A small multi-label image tagger, trained from scratch: norm layernorm_no_bias, nadamw at rate 0.00095.
Rows from expert 2 of block 7, named by matrix and row number. Rows with one number belong to one neuron. Each number is 128 + 24 x the weight over its row's rms, rounded and kept within 0 to 255. All counts start at 0. Numbers have three digits each. After the name is the row's rms in percent of the matrix's.
# gate: expert gate (model.blocks.7.mlp.gate, 4x160x320), inputs 0-159
# up: expert up (model.blocks.7.mlp.up, 4x160x320), inputs 0-159
# down: expert down (model.blocks.7.mlp.down, 4x320x160, transposed), outputs 0-159
gate.75 102:112139124147150068130136131158158151111140103131110123128113113149126106118083127102120160163124151109138150143136124145155151136180116123152159127114167112089118106132078098133115155118141139125147082073114160159082125111125134153136175149103129124131109158133133158144118134111138165125142123134160125133155092132183151127098158116120143128162113182158128080135107167121109120130120176148144125100153134158101131098139082093153118130120143128111111137153125163129139147174116140
gate.76 101:117170136114123110126136103189135122142098162121103110173098116121086126151153149146150131114130156166172114127163139123182149108165138138055153145139132137129154102151119104145136067135117111132116151140096151139125126110123145118147115142117114125165133147123178120151124105098130139109137158154118130099111107121119111154116130123120148106057140156136128116113118130143122100124170164166150164132158112146149140077136121152135117155144140090090119136070144104134088128130147156
gate.77 099:121120124165120119140141144129139153102094145115144144164116073154139131123141164129113135148105081116131158141107145127138140146148130146164135090177106162141098125130109135109089112081161158125122174150134121167078073143111171158118115152128135120129110113129130131101164127159158155107137144120137158148104089155100106092122162104106089146117091130102101174131194115090107136120114161162144114122164126110110107170100096131129118112104142151114127156146125119150126085138095162
gate.78 095:141097105183140114142137146204075070129115064114148139123158163104174148130131150078131128124115101111125107161125121120137127132088155147132151167102083142136161086131109121150107104154137143104107147131138120166170090111115165140120074140091127128137145126123116125152130135113166124123141161135161135165104148150119091142146152132087150108108137126091145159119112106128116150113121128136117146167139145085128094103108164132116174109122095103122109135156107092127117091153098120
gate.79 105:131156090078118125063149133135134157129147107146122137168149174107077128160151135123151148119127084122147086137156113154137107105126131099138123119140114176127114123106171147185103131101104163129094187107095109164132122132085117137095159140139093117149139120111152141085129120141111099159109116127113145131111108114147117125108135111114097112170091079137136125109128104118145135146143155134149160100144116128164111085158156123172144116116173110129101166112139172171156086167174149
gate.80 095:152159107116138128099146128162141118126143165155126132096103151156137120114101129161125123114105093155146154115146118092127105114118141116088115148138109148136189086168147156127113122155137119105122110120182146106130143112169132073117110133100125125103139108128113149120112101098151137118093110060138110107166135103132112133149136161146175145154149150091119131110147136111098153137133120103117170131115111049082136141133114108104133148114124117103113094142104093142126136127135119
gate.81 088:154092122155126115095139122156150112133114113123096146109148118202132152144081131148113112097147137118142161165093109143142140119134159160136181128146121141088121130094110077135105151120148144118122174157089099119132149110100162139130093136177132142153096145117131129114137096121145159122159180137132101134093115143125095125125140145093078140115136128086201139104166127156136128157160128148130162130132099107152122142097104149131121114100105143129141083146116131125104141086132152
gate.82 103:111103142134115174157150091141130162088107119133115135109119091129122116118117169129146116167163130135136127119113150143108123141152117120134164087137121130129119149120111065104141139139132115118118150076143087128111079130098096151123132153140102131124129089109109146077099086173139131141108140122130118146114126092123162105091116115188145150112122131141141160111179158134123152171136169121101140101090142153131159138126142153095078141150164182095099126130115159135154147111130141
gate.83 092:128150152148110104157126167106138134128135142112104157135119117101122073150089093134146109143120090120132156117204111079111103138130122152152088148118136132164130125112188125132124146152120159100137157119184127074127146106116129144136135142119146110092114135116169158117098117096154123116127136134151135142139105163102136137152101145119169150138153141133147117129126132144132190146089108127128109125127088109200127138131153136113104139149108165119119157098151142120158124167123143
gate.84 092:114142107136112094131106093129149104078162163153104121139109145101151101157080121090119105106135120122120083137104144103099100131094144123154119131121115121107124119130125152165127100159114144103135120140171149125163140118138101148126104077126144133092096173132113125160189088128099104167092101121123112111090109108094115080116117138131119144116082098061091104145121115169148146112145123140113108140127145083139090159163162094136132125122125148104101140146169145152086145154188162
gate.85 095:137152129118137161124126127150109136155164150127105145124092096146096109092117145141137131134104145091148141132156132180163103136160115151132151119147148126110158106132047139152138138139120128084121149109133145151101112099079097130118121125146140106129105073128120117098141109129147150119150143121146127138114108154089119170099130132082102139146142131123175204113150138172147152143070106134140136115153165156141168120129143133165081173121149145115141124131082109126135100132088172
gate.86 100:112135115140099119121105149153128104177144105100139118099098147169139073167106102125142159084113171149120160096138142057173141147158116110151137124117150142144130154088134107136103122135134129136145129151137143117110149085092144127145162129122145125161170088141070145144121123116139108129154096089131161101140137118148148142126123169165186161127167132140135072142110163084141075123104095146149134115143120125122133140166143085098105120141125128114141083154102142095154134131105104
gate.87 099:147137106098116146088105149144105156154135132087153116139139171123151101139149128114094123141161177121185152139120114168153123193147132109140082071108173119077127143124098114095109131081171154134084150122105129150119120137127127136118142131090150133138099134168115116121175138153115129163113131118084151180129140115150144159119127156132093118136118100185126107134141139084103146170110093107150111138107095151154134128161176092139111197118126139121128092131151120097127195080130097
gate.88 106:119102132138155155103158138128113134105168103140150147177138094136118128117108162133128126132146096165136167145082123072141125131128134115195113092135101087158134120125099100089102129094160148079092181141145121158131076157103111142105081108129094128114115108135108103094085147153119133098099123105128154173102121200101114073097191119094107173140111151116133191120152100144164154142109113126085122126124147107130158129110128087183116107136158168159143123128122126101120138169091144
gate.89 104:183144115128106091134120144155132103100130073122133144110197132137134122161131143123089149109166148152095120150137105159142124132103103110132118145144161129080110140127129124145141123153152144119120159140142071104161122115139134147147081189101151141114097146138076143125144126130143131161131089127096140122123144130149165141109153118109113166125129147123159056190132165109123126172155133061075134154144099112149146133139121110114113101115151126131121145103131135140116104134061128
gate.90 099:127117097109118144057148110125121149179121147155122114130134134132141071148165123112105132122125173142168122118108137170164160159140110118110113084135141133133165157162153115102129139105169116112118152098121106113102125138145146125094122155119110118154099134154091090178133118152139101075121142137132117151113143141147088147171134120151125137111100107136169125102112110114118141096088126125176128136139128160138138152067169151096132156121086124148141101180138178127108127141153121
gate.91 102:109102152132132172115103135127070119134177095115110158114165091130163127142112120116099136140143159170132129153108126153117107127140156133136128130175116109073135135133148145148083154092165177110136152089160094113175124127128140112110132102076147147097145115149089142116096140137138088132110137101091131135146158090142157108149137104134130139138134129118171122112158109097088116181145117105120142147136124132133144081112121156120119111110129136129127161158119133114099168177112121
gate.92 104:113111134181103113154114111120134122099096152145096128125092080146152104173123109100118156131129168163120117135136136123109139115140144136114133143148170115134171177114133142120103112100150124124114134135147159131159146116156142102113115140088145138189099103098109161136108103118156090120129154084130144087138118104169143149106124177167129083114137135137081081147132119149124040064155099112141155123123128112138171134119095140137183148147140164114146100128127175131160118118175085
gate.93 091:100133123143159112163117148167138161113108142118126100122123112133161128150156098114128125139190162096106119127127149147151098124105159164155121124116118151070126089136114141140120148107143120133137126139156117169142150126124156153103153139108145117101120124133148098116177097175136092126105134157106117187125058114109123106057110070143149132142132097118121129128148107122087124140129138162101131183107118146120128155158126143106144094130159126144115160155124165145139126174099163
gate.94 104:102150182125106156099137133128140129095151126164104160109084111111104100122122131090125131164164157141159106148098126101134124139173121109129143109155163089122144110142108103131060104153152144148095145138091115124115141130166145137146125143085126155137128141153149140126165171134118101134148095152108126136114117100174095083118163073143113155141102119157107159125129109099159127145109117090127121064111126130110123130140103105145112160120146141109140126156134141137115132141095111
gate.95 104:143103120147157102164115131134104143118134143126118125123121089114132110126136130093105152140113164081146105115106076162127154129165136157160115121114135125121151137082076137137161115101116125132087142090170112128102142123123107099127124131144136093097122132113127128183170113137138158166149108145072103121158115129112153111111121180122092160144133123133101149126150104067153113124137145137179119092135141171176134135100133140135130151142064125101120110135139141132119114161185135
gate.96 096:141092146152115153114145135088115126144134127127124137149152159131091127143170106143121120100130118139141137159147144151139142156116125147128133097164053130127100141132154138090143114100147160154125110094111057120135131113139148099082095139144118174183154150146099140150155112089113102193139141123081147129086147136162165129159057141109163140133139158162154096140113110165140128119110136130134137078129139137110123163147117088146146148114103119108113139116152125145128137114150103
gate.97 102:131118121105158170155107153137095166087133104131124144140152150139147120112090125118086158117095121180117132123098133132157139102154134103135102154142150137123144122114116139107113158140143155144130145101141121114110137075165140076143131144074112163166150163107094147149136118115143189139149117127065136086109189135138140145151106130155135124103101138142123135113139150111106100171134121072087150083130132166108102118114094129129145124140125132160144114102127119121103156098089125
gate.98 095:123160112155122091114114146154126107134162117117126133136167173126171142192075156169110111107121130175128161133104107069140141144149174092116119156140080145133147089136091179127107114112141142092139135155136111122120159107128115105132136104072151149068157145143124173166089061128137123105138146114134140111148110127104119185157130160128113152104109162129130172106105106128112142110105114135109146144105099097138113160138100162102187108121134107139163112142146106079112147090139106
gate.99 106:096102123155122115065143118130062092132105158143171122148098172158172131098144127119119136118154141124155165129114130118179126135134122135151116144139106097128145165076132157123139144158139125158165146125140135140129133094113129119127091117137076104134130137118129148126124143117123115114117167124170093152147201137121132120103130142155145149131152120130125135114114149119165155120116132152094152151141123122143170140136160095121076163125134143112099128162057107106123124106165061
gate.100 102:122136100135128126146107105119127150128081105136136124114099133141129110117104081130135093071106120125107113135170127114133128150072152145111150155100153114114164140115151164122143099113151098138142157163153145145114146124111164099095151181123077120110138141157143117151174074128119115140123119109127120134111124132144144140118132131127159086115145115120148130156115164158164139099114146152104133162166158156081109149151099147056120150167108075103119130123162124109154088125143169
gate.101 099:150120143141146150150117142124159120122119148128125120132130129157145147129084124128107123083156108096124119082132138119148142147119108153131098128153185114166125133149125095167140130164114132123125152156121123153116134161101112132145114166141130158206123105102093146144055098089110144069105123130148135143136138099107130150121081130111128111154120169134130109100128125121055138146127129130149126162121097120099117148067122078091151164122117101137081144108109121129144107155152134
gate.102 105:142136111109133094121115158142114109116150110089141145096131145136172102123113132074090126127150151131155091129093113133148124081161109113160127138145167136111100144103115152120060123131122133157111154121151114120119135129140145132109114157046103151151115130131127142123146124117135127150167124142101106094106109139127155145140155151178103109119106144136125108117128146118120127140126144084124130144139110113156107128133114112094089080100129170106135139141121165146114143118121125
up.75 101:144171100127154116146100160166095145159131128112147125147126119147122114139078123141091118117138170157126121098133154107139132135170119120145114147133155138140113124123111120147076146142145135166138135123093125164109103081110134132116125156147119107157128130129150139116128137084112167139126099121128119100161155095120156181130143163163151147140140120134161114165082157121135141084100169121134112137143162151134140091154121091105169153089154153163112121119083124121215107103112078
up.76 094:146134098129122103113145145146157129121147129164138135122108159171131087161132087106111122145132109100117138085113157096144168114113146101124115135105094166108130103145149106148113102111139109163139195121131152111184130108158105115125079072125094147106152114085142102155118106113110082108109106161163146128104139112132132121142143135145114096129143132139116151138131139139099159083161139088101124143098088158179124125155112171132125120184091106134102187100132127133120146133132138
up.77 105:088110113137122147189152179106144144128157119139186115159132147119145143114157140144128118118132131127108143170124141113077111161133097168085113083108112134097131145120144156105110144114157148116119093151132127111140125172100108148108136051127064174154162112127153124138128131134105115076145124126131150105141131108084105149122132113113131159138144125158131158091157116127126164140125117116130098120108120140110122122119139094146161118158136108133127124147128138097162139125122088
up.78 087:157137088145111131146124150144149127095106149165130156106150054147103137151179116149136153136128110180106086099138140111116136104103131142122065128117161108183118138175103134159141143138084121148142163138110100155086082135134146125117146167125106132107143149139165098110145115099167136172101122150179119145105125132101148140144116099120111107153171144110127149153112139135090083140078127135130131148136114144146182131138141127142148114128124098109162120130132126104116132139157177
up.79 109:098096109160087168121121127133111141181144175116179175121135148120099116151160089135123129144109134127133172138156159170094116149158101127144160127150119107140167111143130112109157106147163119145184100125128112139086114114098131148150129114114146125145111118142158157132152136130147156150157122106124114093111166112126164175109110167107189103165121127090137092120103147139117152125154104117068166142137123137137138152114143105121122156127129130114169092093149134152150128120123148
up.80 102:075148113107136148082116132143114098138147171137115148120140159132075119112115118137139140137119127154121104173121153180123114110079141148121117157101123095080135107186158157115125129117147109122166106143104124109154134138127121098090120105153149141069128129123134111110139151125126118112125104099139105111128145089169136121158127142131134140161124127109169155129123090111116183145126110127097135137117165106097086150138141139124158105133165134144087184135096092142089109138090139
up.81 087:138137157135096134104155137168120098120114160123138140125104124159088163122152157097080092136168122112090179143104128127180100170154110137089104108120120112062130094170126118138126120110117126107158099145118095115134146139087120136160089111112162139098095138143116142165110121121106115158134152103119105145102105118121101098124134086145129112051148160111109084114143120177081156110140163102154124056130115159136149137117174133130148132126139109174105140117160111123104122075093112
up.82 108:133139143151120158137110114125119158079109143143131155141088110123130117118127132140135125144165122140131056146108119138110098158160155162144119073100132111111108114119126096118146123134143117141141130121126066121135085145078122100127150135157107157143115116101112080139121081198136166142130152109148140142131105105111142125107128096167147164116146130158144173129140095114136125138121159161135110064119141133135116146134139181154112150128120158098124122092133138098114145128124128
up.83 091:133123132080128131156087106152130135132131149106153163127139112108087111096131101111156140121124115134136136132150165105147149131090122173111119137147072142150128121114150127121100104130109141162126150131121090112125135130107152180116078106113100161177105155110124147141111163125119118119117126115116120069106139144125108118151176136110102116179148132125117100083138130113098152109147109159154125130122112131100106131175135082134117142110124108153098166138137168107153137129190143
up.84 093:139110156115130138114116090127103168128114099152099120145133122114120118124176110117082115180128112121134128146169145115137138123149136106103151128120097148116093128114152151120116107137148176131121134136091125142113116158143119137140087169159145083076143100147160117109094126128146091081140131086192167178131116131145096136092128130156152093138108108141148174126135127107168152158139170115137130136189087143118138153150136152156122114161147117124143165148136119134133133156088132
up.85 099:177123118120087083099145154114090147072098144135127131160156106120114212159093114100112103105135097157100143121141116124136147133141134145151099125164130093162133172129146106128123160134107113140128115149125122159141115122115193137149112154129103119169155224137112139172121145143120166117126104128145122117162119140109146118156114137119116148092120137121131087109123130120118100147139113127150105120166126102096121132095091112110142145085067103075094114121155107140101140152154108
up.86 104:119076163139122146088125130122083127139145175145165128141159124100140162139176119141107154132105114124143108162081119146148110120085123122100094137123121116123091109140126140130133131105161087110087134127112128099166104154130128132135124098138159135112085119117079135147135143175120074106097136197159104159152154109099138144160143102096118123100111131125113142123113110160135077139153110114120100156145135108114149162083145160145136108155120150142132094124117138111126138112114111
up.87 097:135107107138117088175190136144169090117184121155148129150145106158181108127051112168144150157130136159140148129112127087095136119135118139123135181117127140136132148132125121122099132110093127096182116135111112122126144104160119106143153094117129098139135117140174142118114115110150127092183157139141130113110085149085122127092143095169125135131087148116117121063136113141148123136142112128114135139088138110107129155109111120162099155122160125142094145125092139149130090132154121
up.88 109:109104103139147152168132070105134123125160087124162134128122112143106112111108142171163116135145107111090146157145149135184119117095150126134161115098100140129154165115127133098136127076136161102098158140096116130148134146133105125118107104152123150146129067178127149078146162161156123077093109094146122163116138153090159111101140143117109133156098114116112164124137114133156114143116117160101133114112110122119146142109134151132142111121158102120126148102125098100131075148077152
up.89 106:108091139166126127122150121136174110172101121121144133137132133140106159101135141183198132116101084140106160116102174082107107134117122158096142153131106124161151157146150117061137131167111108124130120145125146141097152168117145147171136108125106132141112131153176135105082131118158086142148156127109112191147135087126077118154116154133130137122121129129097163126089128162182148134114109136131127131131148120119113148123104167143152120159108114175101090110119097114174143105157156
up.90 096:117087134149125145104105159170119126186118136105093088120111152109108072133146104128124119077122163160148126122166137158168162145140132102127109154099129135134145156141115134106081150088159131153133147080156136101079139103157142116139160141139180166175125118131094127115167123125142112123175116151121143093119122145155116143167105161161155129121163140115122105119132124094118145129088123165175137109175100156154168158086191113132148178126133128124168075129124167085120148170126137
up.91 101:109142138110118122089122122137158121101088124126145167159068116116094139098141127133173102151141121098170152128132137097147146109131142138140154146144129121127116153150115135123094146107108097105100117093108128139140124152123151138153178132175130101142138111147158143081113106182148107144118152145154132130084082142128109117089178118063100098135133123085133176144134100179121149155107111109125150114107165115089115126127090156136153147130113165154154118132108135139139111109146182
up.92 101:143113103123116139115168142110152129108155126140156145117162165123110165124094151083074144159131118094162160087147098092134114105143121090170131117157107144130081095162177117131103167203141139109105136152141121129124131096088145153155128161128101121081115116124119143125146150082117146204122085136139110107150144109152108151128150118139102089167143179099169123104167131107123162079157161083119129107103123150146114131120144166132122146082100159151134151121080106112148119100144148
up.93 095:137113136099134112106156099114149127115118128160132141168113101104085116104131142106144147156114090127112130116169093145130097134177104122135124113143135112113110150109108083120140147165159085113109143090125114096114108119102129128100080115149095102162124185063135128158166164134121197103181125134134161145136130107134152150155150123120105113133146161134170120167111129148157130137130135112153103080155177152147133106126131139154095114109121156151113134128122100113096114115130112
up.94 101:158112144075109104110162133120127107113100073145131129125123125101096100110168121148132129123116110083111096111135105111104167116103124167130098095107139141078093114145170159134142155133103120121141140125160143076103148190143161109115112133111141168116145131105088087131126118137112156134127110099106113134107115131138154153117119123102151152130147129136141139147110128141171123191125121146138103136095119149163110123139138157094133071127125116111107131104109117110143112109137147
up.95 109:100122133178147104127105139104113123166162100118128118143150132128168108162136134132173137116113182106112083098118131111106158120137082133122139158085121128089124119127055124106148129074166105158071083079133132154103134158101095093176135110109146137097143118140117097093165120173107129121165142151135125158121130119133133124175146139130139127106125117172117100148138083093088150116117091150128128135109166136149129134136119104098128157176110123105128107142154186144118141129162132
up.96 093:147082129092100129098077124112126144102098146138096108165121148104082096110118079149110098125155110107143116109163153104161084151136141179116162097150113100100102108125143065116148131097159126133135100119102126150163124169104152167142131115160131133144120106161096150133128154142128115129146091100117092097123127090143143143142124104140134127162141128155149095161129076132167123131137122158154104138123113147125110138136179105109141133117142114170103136105118120143162169129112103
up.97 106:100119128142136160154170135110138104153103153159107075120118127127110130137130139141165075094138125116138160126114152108121156129155121152109149126115102136157107136140126088097163124128095101107110115115146164143108146104128077165130149121183140115167118123115171154089135145146139162105123140107147148140111117179113132172152105164121162116126141144136094145138172111121090158112090144169138116117117148116111132180098125125146137168155113105136135077110063117156142113098178108
up.98 098:126133096113158155140089121112089137158097137137126108107118138150146105096141063103117085114092148103147145105127168135120162148142158155104127134132112141137112132136153137083121128099108120157152106116086097146075127090109121133108148142140109136183131090151131153096153149116097152140128118151109163088090114169148142151100156114154170154119121127144122103145143143127129121128138113158106132127157126138145109072164096095141161158129124126160117150130128107157128115128149103
up.99 101:115114129125160127152185120139126118076100108159165151116103087091153180159133108089134137149130092162158141093108138094152108146113125087180109146148151105116105119150127124095094125142115168116130156144127085114131111126144159130147113104139113081155088154127145169072096146106135130106102165145119112129099165160116129101129095118133129127168145144116168149128155121110125082116144116135103169162119134102075132090107155149126114155143163128126112126145095147114154109119103122
up.100 107:146158104156122148116120111142154104109145109124150154131129135213118149135104153113125108144136124133155155113166153102085121126153123129127147102135125120172114100151149096098131167140078154142135104118115151128120159091099118124158108135132154156109115148157124136151093117082128121123116094122148088111167139115145124152186127176139119186139116099135140134083109128134125149133121095098138138091097147112094122134114142061152150152101122145155150121106145092127150152105130105
up.101 094:140124084129092121130099110148146129106125131186096150161186115098117150125110128107129133120139111120106158087179151127153125104148118124144146178153139105163119157136126127126116114119111098139127107103096158059131134121134147150141171127124184101158134118118103136130109119111141182118135137096103112084132150139145135139140112123138158113141133172169133115133103131142086114123130118141146132145186166117101108152106099160141138091125137183115126130104111160111173122127140110
up.102 102:121164126141141125120156090112190093142131131144090111119096136126120143141132132152155115127134117090136079101153112106138139113100135182085109153176106126136110143143116108092089092121100117084144121139153138154132109161093116151119132151154138100123135099141126125144125124124156072117110131086160146146130131140152134118162138108108147112152139113089126090136138091136130165069119136154161160123118140123130165144110133118136139118140110153137085115094091119120160112145157156
down.75 100:110149129124136135116165148118114103139165120164124121129119157132128137171152092146098120129128157127115102129103086080145145156126153132130117085096125183161128184076131140096137161119107102098116110121134094121148132076140117147128129141123115131156117104169126145132110123150173159089111142158116129094138159138151134176121091100129113174129134122144133124113156166108160103123132191124116140170125128110097171110088151144150119114111097106163141186145097157146099143171120095
down.76 091:132082135119134100104128133138149135143182103131183119142128071142125142136143091143150124105122139124153126108081138131105105162171095089105130104140138102127145132172122119151131149115141112105121089128129149123123194158164143140132135099155094128134113154123094115098140127144108104147082151098100139110079164115131132115103093106149116157119112119118147145132133125092124108094096122121131126145181111127109136093060109100102115157133130157121160170112157120092144062151140139
down.77 114:097105146092124148149129152114127111151108148139158139137108082122130148138124142134149147136104138094145117143172130130140116140127106112125135064126113187151134137102172146110097115113086102108117115134147136128126122120160137139145114149104123119159146129111108131144122095145155115121106136127136114100147150168131158144099117145116094098106101080084125104143167081147131139111124107157164107114112118118136147150100133118133136085141111136119090112162123135088122141131073100
down.78 087:105090084178139142121158144164140129140141119127101111136121167153173160114140100146127117177120148102119165153101132135130092158137117121148114132107146144141160145150147146144117143142113174143101174075114142121107088140121119122107163149162154122096188140101135143127100130137147126100095150101122129124108127172165075159092156131106119099163116081149117145157116140136091141115118173084151120112167148154110139140144072121125187127105138126098123108127122109139128102104123154
down.79 107:161148138139141108163111156149132149119119123121129179092129150124113088139135101151135106163174130151064161097096105135092146090096129154118156161118106107131097155142104091120122143131128129140104091095097122126084125162106136110112158129144136096163149113094142120088090111128085129160150148153126109118107127144164082133131134099127148098107149123143136161099143164156116111092141106139104131152138147171154097115151126117146105119115115122121160122130114122155118100127149112
down.80 094:144136101153139180119141109130148179113105128146136142067147163110128090157110084123142114135120110181144139126140090117127115131159084142106128177098095131144107192145118122113152180150136110167097131160093127130111165152131108099124150125144130113137087144120135119108132117124155087096154098142133120144161123157139130173134122103127117146124115136151141140135119075127068141104115100090085132105123100124128170119103123165133121122144112163143165196138083098141133115101149105
down.81 085:117132183116132078057122131127188131126081159172125120101121150149123131132147118118153141176134142120144138127143129146113173141122136184102131120149160103089142110138157092106123173120119135116106113124094114103127119127121154141145055119131140112146147098135140162109133121142117157075107181156135110105156101124124132110120133144098110103156147111124119134121183146115114134161123087150126173148110117076082098114126140061133105109117098101142128162102108117135117136123185138
down.82 106:136065106126108131164147129156093136146132145139172159110108129152150127119144088137132145121132120158108134143133102060122132126151122168114122140099135129161124163154107109188105118091172169161092135106090162128097133138153156142117094172125135118101114129149122133138084145149120099146127171145110136096085174097162156096115071104153117154113119117123120127149113094108135060169125123117133110144110091118134132110096078084115142142129167149187108150144116103148108099128117122
down.83 096:108162123072100116126118130183148152103120122093132113120155141129111113114111149099131078179171142114133152129164115140072111150138114119097153141126118129096126110085142165117148111174059130155105136112139132074106169170102145126173108153125142117133094110131152111140104150119150137173115126156147124115176125083109105111125135105152146111126143083114132144146106148128099126210159099149115149170098130110124149151124139116121082127128140119096117126135164090182088133152127135
down.84 092:161148115113147090133143108070106117158121153142130078131138145135135147103136171137104159131129135123143115121148118111117102101117145126112150137151101138107144142133131158147145115128113130120147128130172124153162134127163093109106133122085129149120118139122173125130141122115097145123086146165105152115090129133144152168151095143146118202133090091184157108128117142153147165129145111142169135119154100083084118114154125099120099147097160136077155132168100140092104126163166091
down.85 099:148127123089136109178148124151152116159139110120113122132114129108136153121126180097121097124159103097148107134144092077130125090118154124133140147162105108104146161144112145171141117130128114083147150145142080141173121128098104135123131115120103131084136106144154146109161148108115167155097144127149140128133117096098132135124112133092176152162142088119149101123124112150117120136129121152104181153079148162093100126109120103132101103176131132110083128117079103164110140129138085
down.86 099:170106111111112156132101111152152138108108144083146160121105150142142163122080126159131139165124080162125169133181177137111131100126117115138123130133125084125109124181092091125133114150173161132152130127127119154125136153122105082103108111124149102151128125144150091124125163111105102147168093143146084145128152110121111081136123092081141107165141128107174110135094126112111147101163109124137113148113170159144125123144113123109137112100134119111179138165130141179165075121127117
down.87 099:165111149114118146158184145074146120132156117140122149150146120111154110175104125113154075120160145156176083120100088111125120130111147144123141151123150134148165114122165151124151175119110116177138105114080107152149123103134114135155115140171151104139104123132099149111135123150116141139088107154132117141161080128110177105110102148105116153103117107151100132116142153127098085167143180136118155130140127116107150130139162118119115156136101088124175148130089106099113144154161122
down.88 104:115118156103120139135089115084118140149110113102162124103132075132103096119106150105138149148128106133114122146156120104115116143142094121137131092143107160160139148137156124105099111101139141162134126162139140185138136115119155148145112143151096147166123134108108136142124132128180157129096174144109150138084166114125129113119104134144133068100096143123134079146144108169093101108130135122154087150092108133094124142096146107159127141136110144145104136155169085093092106137104136
down.89 102:095145069175131154070162153082102132118097131119160169122137108116123147106107103095092136099154151129158128126104138151120111162109131088133132121116171100108136118118135132103162063124134131144098136095111154114127136160114116069115141125094134109086114165143170136095158096084175119106115141132137125118119111191110129144115079094143109133145161147124135155094104105143142159115102091164127143143082086140144109124133148111143142128103142122116137126109098132120144095108127148
down.90 095:108105131140132136124119111166117151129113125143141100120122161137105116146144147127144143146122109139125154126112141138115149107135086152139147118152155138073169089147088107112140137166074133138088110188075111140121130139127129111149108119115145128140132095142125055104076146095126108125174146129131084155108152122124115125143136147112123083121159146095102142117149126109117151135142085108099091128157143128105133145174057124141108093095142116090070109132143149154130132119148084
down.91 098:091140141157167122152151078091120092154111150108135105159132145109162150106136115105156179149108174103131131099137112148121131170140143112097103106136128143144082089161148142117127082158151121139149129075157141117113121155134147155108100173145096119139120154147117139087174120141150145125106142106121079143091117113148164101109122125151085135135144111093118165149123165103137129141128133146158131113162116121108129102140142121137143140088141145094146131143122133086127123137122159
down.92 097:144112120115116124104139116136126107115110128115107175094146096150133146124123117107142163110110109115150146126131112082152086144160120112128085067100117097098123165087175146080098122144095097163128141130157136104116111119143138087103118163113100113154165162157129133132116102155183137180112128115096123126125096130106109115126148127161144117122091121124110131146110096149159075116149129160157158167118082132107139110102123138150162150150094126104135088172134117151127122129111113
down.93 096:121136129148120114109166146141122110083086147108155131153118130111136151080154124160159115132149190142116136120147123136127131134136068111124152134096125114122096131119124136153093139154156166175116126085085135144106149142107171112148144114112158160143188140139064152157106132135086084121176129171140081144119162136176105099079129112096141137076159156086147126138082115139122070113138139137156084158117136104137126113105117179135145113100123100127133115148150087135113100129094179
down.94 106:146063138137137106139139131093127120140071167148125123125138100121107129097131150136141136119121119167123115112159141146154159131120125132155141143114131125129096098119158151150086125121170158113154124134129122145141102102126132108125080099114143156105171133113107132120106141093093154117159114133155106123126175097158146139129117143082126171156097125111179104116095090130105162099148067113149096090147121124149107116141092086153132127148113159095105099121150131129119101067133137
down.95 109:112141121131113126127120133152115125146117146124134107172073104154137105094098153183137101118092172150111087166133114193104142152166103109118156105147108141122110143128111120113098118138138179121106169137115118146095138111100135152109126126078103170131102124116084134123115108110117098118148126136129127144138167110118147159135112110151120089162126163090133109150151098136109157109128131108130139100105092137164119130124139109112119155117106134115086163114167113087166152144104134
down.96 099:149129126139154085144116125137151128124136158109151103101119183127103129113150144165140147140121095083168081083171162173130154080098141133124100089160109124117130105145146107074126092097143127150138118087113105115087148077150099131139097109126123134149121144108142120124109140109113131140127102108121099098153158101119089151152147150104145134169140157101136106145128117150091134087124136155138147109138131143145104120138146174161086170179149078131153146099114169094117103122115136
down.97 103:140112117108152136125147077089091152148115118160193113128152176123104129117102152125119118113157156105104121100172147092136107144119128083139151103128128108136124072128109121118150088101098093110126144135137148128147163134093110105086133132094103120111112138146171143126178113069123123146102119096099171164118134136108125113113133126126115128141164106073132091090107082102133177143108097136144148134101159153103094141135106126119090148115185168050131080093098150101170133143162146
down.98 100:143089146117112100118145097121121113095113135150138117154130106166120145137113117165117121122111103160075113130137151104119101126135123151136114059117133132116128099121145165092102125100106107118164157111182161104096124146132095151103130121096127096134119118161147125144139106104142141133160110097145141099125142108131190090145099102131088096171141124123099112098102092118119127150074153166143130132136161145139093131119129106112129163120154112106107128142140143097138123119144151
down.99 096:104113128138169136148119102123066148132132167111132145119109155130137144107155120072128139151105161129073162184096166095154168118140119144192128095140138134107147147136114079140157122109098124080152126104122112156131137144116106149122129153112166168144099171150091104132161124131139137143123127169120117132125107126137098161124109112145104161125136137133106077155101137112146102165157130173094113126168131128130124164126097124122107130146143131135104127137133113150130089135102143
down.100 107:139129134140139147157082132121171074117142122129129116134129098097149157102111117150141141070135114102146130133152095104116103146129182139124169150163138118109093140098139160146116122072148124121121119119131118157133130129146117171122141138106127169116152129118105076157109142106108135134173111094151162139119145073113126095113125163092137139132107143121171102131078135104119141133129118151174156127079148136124101098150162089169120157122093135073162094124130142121135095116129136
down.101 092:090164115122117130110114083134080124118114094125138096131121093104113130120123125119086100096164110129131157102168144136111127126137087106140145121147173165120188126122166091134090153130172094143165113098160137105161111096116110111140140156090134159168131109132140186154160115153152128143146131124086114117113118167111184116097151099161097155085104148118122129110154139126101118128123071130141131145144107101092119128097112149109141083122160133110128121102142114075143122122128113
down.102 112:136132069142134147095101158107149161117083124105144146173128133121107143105110125092099124082130148118117132089173123134124147134087145124114115133118174147152119144155090131131185104156137163120135156103166137120120129150076113107115125139082126139100123101151140101143123174102132153109112104143142124149096131109134138163136139079152127122142152134118145134118111093123087151178107076163180125122136109120123122106147118141118139137144157143109147133132128135107177143114136173